Rows from block 2 of a small class-conditioned image diffusion model, named by matrix and row number. Rows with one number belong to one neuron. Each number is 128 + 32 x the weight over its row's rms, rounded and kept within 0 to 255. All counts start at 0. Numbers have three digits each. After the name is the row's rms in percent of the matrix's.
After each neuron's rows are labels from the 100 images, of 14848 (inputs lightly noised), where the neuron reaches its highest value: "responds to" is what is common among them. Only what is clearly more common there than usual is listed. The data: flat shapes of many kinds, plain or patterned, on busy backdrops.
# fc1: MLP up (model.blocks.2.mlp.fc1.weight, 1024x256), inputs 111-147
# fc2: MLP down (model.blocks.2.mlp.fc2.weight, 256x1024, transposed), outputs 111-147

fc1.226 117:205202126155109128072101084138114145129084083105166138097107151144137089128175158122136207112155084109152111072
fc2.226 133:113110114135126140134098122168150141131133089082134181139189066099181106144140106147190138115083152149156165105
responds to: blue shape; its colour: blue

fc1.651 086:194114118154084157201150143089115098054130116132102096191089139116063118153169179085101104109121105145160172167
fc2.651 087:191139162140148150104150133095140155115128122104068152176071079144107066159145068129113088177131142128145175176
responds to: its colour: red

fc1.178 107:188149085132135159111123111136128180097193108130124113111105171144168149175151129171091072128135142143075134172
fc2.178 146:108080132134080158109120112125089111113131057088134133140116150219126175217095146152100142144158199083119139141
responds to: purple shape; its colour: purple

fc1.765 077:125167151125115091165153115179165101173171124092148095079153170134114142114136153158136163162112105095115195082
fc2.765 079:105125149135116102110147102167120141161156078096117140131122132131115128102181167123068131177169106124117112123
responds to: teal shape

fc1.513 079:167131113099128111127184116134166158069133086107134147133130124079135115110083092063117139131150175136183198092
fc2.513 098:110090089084131097078131124157103122170110102172161119115131127128157128169155101115124075124133169145124007141
responds to: count: five

fc1.402 118:136099120098071149151079185157141189156179087169118178089158123129140119116145134093112167135121150097154155159
fc2.402 139:137144176154203044132194078151178080131104141133124085130122131120088149070159114185117175120139117174143121147
responds to: black shape

fc1.573 100:145124138139122133101075105118166123096132122110083130142140105150121099164129089166141130132153128083137210134
fc2.573 101:156113173173145140162135144171076128155107160172133111137084223103170141097147159093116136134093147152133025129
responds to: white shape; its colour: white

fc1.744 079:173112129211176127166150128151120169111099109132178124162112148132107126112111107113148156144124126088143145122
fc2.744 102:117128168113092117147085180118136116134197116063122107106139092119143109115136133185115163158167101137122081116
responds to: blue shape; its colour: blue; its colour: purple

fc1.20 091:117155118149108065093156142143066189160165145106125130110105160170099074128104079141108107125131092140099170149
fc2.20 092:096145162170128138139187124211148099056133130132151140151136128145158162161162200119129144218096133158121117155
responds to: teal shape; its colour: teal

fc1.91 087:150097143150198136094105144114168190132161071135106110151207157120122119159102134137095133142056108175137118137
fc2.91 119:147187207117084144107132147130138131124128147151126115139129088144114095122174161116090096122147140085105172125
responds to: count: five

fc1.480 097:114087119139148126108163134188160127159095117143133103204119111148146127201119094091138146186111088094141191139
fc2.480 077:151146097074089078135116111150138128113115108166094117162102088110142094157123123132135135174169081118131134104
responds to: orange shape

fc1.158 083:115198091146117177163146149154105172113144158128121127108107100143153190178128085108076087127129170189129108190
fc2.158 098:130146124156190116110117126186083217160132067164136141141154151118103156104155114119108194075144110134176120103
responds to: blue shape; its colour: blue

fc1.115 084:148110130104138129115191113077121138074156067122122120128156181145089135117094103107075176165192165118141151114
fc2.115 124:148119106151162117155085139171164130158135134138181137172119190071111129137176138227144100124180117093120097146
responds to: pink shape; its colour: pink

fc1.680 095:129219132106172179138099158148181138117115115159105176070138142114103157132094127114156128140167121108141122088
fc2.680 085:155140099098063080113130128110152162077105139107094096141136158077172108145144161084066092146143122134143157169
responds to: yellow shape; flower

fc1.270 087:197058140114098080121108149114160096118121103115115098150119173092127109120108151108095166179178104094103170099
fc2.270 098:135167101128124095131110147062087165091130134153097115196139102084137107150098137175121118094151155084111137177
responds to: purple shape

fc1.403 128:164159124138111143136096130074160105127099131110183131103149150062117107151124134111188168197161131106126144116
fc2.403 100:148127036106124078121067115113097148101133083072076150098121138115167122118131130076083133101105121131110153135
responds to: green shape; its colour: green

fc1.581 110:086137113172124131135175135107103101118116139142122155087120151129149126102126243137148080145129093090066139092
fc2.581 091:141106113110110159152101121167129161153140069080110091130138090129160115128089097104140098098088159148110122058
responds to: yellow shape; orange shape

fc1.534 128:159112094150157172137151070177074117113136052121178184057161166125158141128187151103097148150119124102118130106
fc2.534 106:098103190198131176103137158168165119133139161080112125136110124120102159132155151086105122098139150161137146169
responds to: orange shape; yellow shape

fc1.48 126:117178124106179078160100084159140095136118129159188122093168127182136148107068103168120186117092118171087099140
fc2.48 108:100110139123107132125122210139124135105150129162156146120129087165186125183148090073095162181147131093116161129
responds to: outlined shape

fc1.665 082:112179124160176125157074125130073103130105078176091082111167158083113134115115090145117110106085122104126162129
fc2.665 102:107111084124141166130146095130123063106128117094144128134137135152165187108135171124188158141155147129123130146
responds to: red shape; count: five

fc1.121 078:147162131182173093172108137130105139100137133118158061124149127081096129144139089088095139113089132150164146105
fc2.121 113:123103179092129163122181114123123133155145110137116180129172111144135132128159185155116128148143156173132156106
responds to: orange shape

fc1.343 116:121172108187148086202096138196157098124094127156087127115099083129085112108177141163082089123165166175120124149
fc2.343 131:107075140145099144139104135097102189051157093133145099097167102092092156183086120073162089154088122115201109145
responds to: black shape

fc1.84 082:147121072150126131152135091131067088106062139104127138189123115161128119170163120162194107105168168172151125158
fc2.84 097:136139158145123146140141071094173089114156151098107100120134149073101117121118115142120159149138129092128059113
responds to: its colour: green

fc1.596 122:110136119105080140165230150157087179108119070140138142133138123107132136083128103137168154151144094096190095117
fc2.596 102:136134075134118073106089115085127148086153076064082112106116189119182120074124160052064125088108089135072150126
responds to: green shape

fc1.104 120:153117125099149161104123131084119178079120048089176146108139126135134165154143105128168124125138128155141165164
fc2.104 120:145087125123123174105109087167131165117106075084100061119146113153181064082039137105122118148095100117108108097
responds to: blue shape; its colour: blue

fc1.720 126:168110137149133151114128097138148143120160089125161138134182164125166161135078149169087097135104157158094147086
fc2.720 114:123156185122082199124121140132101078175114100087159136136122173166118171101143139110111165080156136066102187202
responds to: red shape; pink shape; count: five

fc1.395 083:162140138115100116169095121073142100219156052117154153112156207076112122115093132104118124144114160095151163110
fc2.395 074:138118124170088098119094065169096115169083088162123144117115093129138127130120108044116084159121166101166124172
responds to: count: five

fc1.640 103:131244124125182147097094140148083128081107098136120207077118105112112118105133124153147084166157157107167153167
fc2.640 103:179069158140116148160153105118153133198161114113136047138115186128161173157099102100059085083105128113069113113
responds to: teal shape; its colour: teal

fc1.89 112:093078130111130093201132154178206148078150112195118086124164127088159107127132141129072109121127099164154129066
fc2.89 098:156149192182122088146145139168124122157158154091118118106104207153115175123119125113129138105063117135087140132
responds to: green shape; its colour: green

fc1.200 082:149176119124112109178165078158098127172103113162112140136140178062134090095163160110105136086098138151166132146
fc2.200 085:142089146109125152155167096123108189131077150114148083069190178099117123142104088133075146131071107122154058106
responds to: its colour: red

fc1.440 095:130158118174143104178131085157112102084108134178123091144099153115071090086211131136101153113127131155124122168
fc2.440 101:141122157156180108168146119143168158095105178134120081099089177149107091201204146139129167138102165104144072149
responds to: white shape; its colour: white

fc1.522 096:117189067092105166121156108201105121156192113079111128133099128100091134148081095120167146108148170151140104168
fc2.522 139:088117174093101168127100164103122140099203062115144140150114129153143103159067152089150112187115160108110081108
responds to: white shape; black shape

fc1.15 086:132124132093111131132167124129204161128171090123081111143138149127149128090159151146101184148175099077135142123
fc2.15 116:095103142153111118117117106092131133117110116094162188107147080166149128183124122126169123105118098138096097167
responds to: red shape; gear; its colour: red

fc1.286 103:147150119098132129158139062141087081139097064114083121158104137124105128145202185168143163130106158106145115163
fc2.286 117:131149085131177128181132074209143108126136157139114122131096103054082120067141128143156105086144163143156093159
responds to: its colour: blue

fc1.487 101:159162084060146152142202060114104125102128121087148148178130125109127129126094119155171181137146120162133160143
fc2.487 137:147088155157055155147109160109103114087193083125167135124161127139131150173077133165160132164105123128135132144
responds to: white shape; its colour: white

fc1.314 109:151184081146113125136139104123125119093135105128104139135154158158082140163150131103077120119143195144133178110
fc2.314 140:124151126113040156111147095102085082099115090068094175110126129185123150134171124143078120093172155089111116131
responds to: pink shape; count: five

fc1.126 092:089149050140144117174094120156152147123119151147113200125124118143143163174163201153143147123113161157165112135
fc2.126 094:111103079167164138106079127123157135049079148179073098129140119148147159217141150133133145145115172115207076127
responds to: blue shape; drop shadow; its colour: blue

fc1.140 098:209162079122144147124125074097143107131104131090155107141191168110188107170078094125159175142138213149149157135
fc2.140 093:195147147092109200120130103073106097138120093167152160172178123111090171161091160152161045126159119110115123103
responds to: pink shape

fc1.490 089:111093151086096134095164133105119106171173101065070119078177152142128100141144106207126173117143144084170124069
fc2.490 072:149116190102106092069161115142113155169139145137098110096093125155132109126170165111100153130132117118154133123
responds to: teal shape

fc1.318 087:155172140147146114132105116221117127161114140170148078105121081064086111120153094128136125129136130096085146145
fc2.318 108:104089191131089176122135112170153133109124125100110160106182090164127156129132169116091094173147092120151185129
responds to: orange shape

fc1.76 080:097096102172155157169122107139131161055107126140161165143141090149139169185168086120167088104112152212184097094
fc2.76 089:165156095114155087135102099082137133151108122133117088094092165072105125091095127129110155109111076103127124121
responds to: yellow shape; its colour: yellow

fc1.510 093:112119106096085136187142130132107119111114088173120134175128106101076113110200168124091173088113096182120124158
fc2.510 103:132108101067115109127141144088175112108140142095158158190145120085083141135136134142144102104152140197107117119
responds to: its colour: red

fc1.566 081:148087132144134109116167147135157129122193082137108113082185135069138111108085114104075112106133110114142145112
fc2.566 095:072078165057131122148155130134082144110117153103155224092101106100149210176127162144144124183117117168176063109
responds to: yellow shape; its colour: yellow

fc1.597 100:094187125134101171177129117110144139091118136145121115095094135136144109093131103126122130106154081145117133193
fc2.597 100:113144118148075157108129102169129163148151082084084156132120133191117133168164154129115186122114163080125060148
responds to: teal shape

fc1.702 084:091125137093145135178107160139188189196153111095102077134153113175153155137141110167049175150171128112101148130
fc2.702 077:163143087092142035113150104156144164079122155147111106121125161090136116117175159104116106183130141163170131176
responds to: count: five

fc1.251 080:129097154031138086111099080141201132129113081165123160081140156071126079116089120166109096188124105094191187076
fc2.251 077:137138176102196111133149117112090101134092129086188122098077173129147166112122065084099104154099110155122121098
responds to: its colour: green

fc1.657 110:168112125145115117103170126149114115126138129095088077132148160112143089188161167101161060111119184156092185103
fc2.657 125:109176119097067106078130207099115122149081153143130150125136085129177160152152080150108157154145131137093188147
responds to: outlined shape; white shape

fc1.206 088:183181127162166110120025113184105148179106047150056124110140086099105183140117092150101193103126110138168112112
fc2.206 084:154119079159102131113155083145170096070077112149146071137123171101138149177153139067118092170111125096091115106
responds to: teal shape; red shape

fc1.28 097:128137136133096144094132086197141126096168081163054116086207110116179118159133142110128215211110108103145156141
fc2.28 099:079088134170107132095178104105070138136081101186186205125074125112142142065144192103156141081125143185072118115
responds to: orange shape; yellow shape; ring

fc1.558 074:130107134178139064146147142053205222103162132105070097128167168119079052163164094116099175097084063188126143102
fc2.558 100:127172090094054136088149094162106101156089128133150187109114138128135158168131187140152114149134145115158163133
responds to: teal shape; count: four; count: five

fc1.594 110:102176142123148144112142120108111085174129125144116106126134129157165115144131180163124117172125146110197117094
fc2.594 079:115170135156148101120134124126113136100113191152136104154078144088166123150161152147141103159101126131171141116
responds to: count: five

fc1.429 070:143195116150128081132116085208078163128128095170127167140090147109097146118113121147119104137160157099117099117
fc2.429 108:070133254162173173143148196130144078138111079096142088149132097154098116110135129100139153119094135150120093152
responds to: purple shape; its colour: purple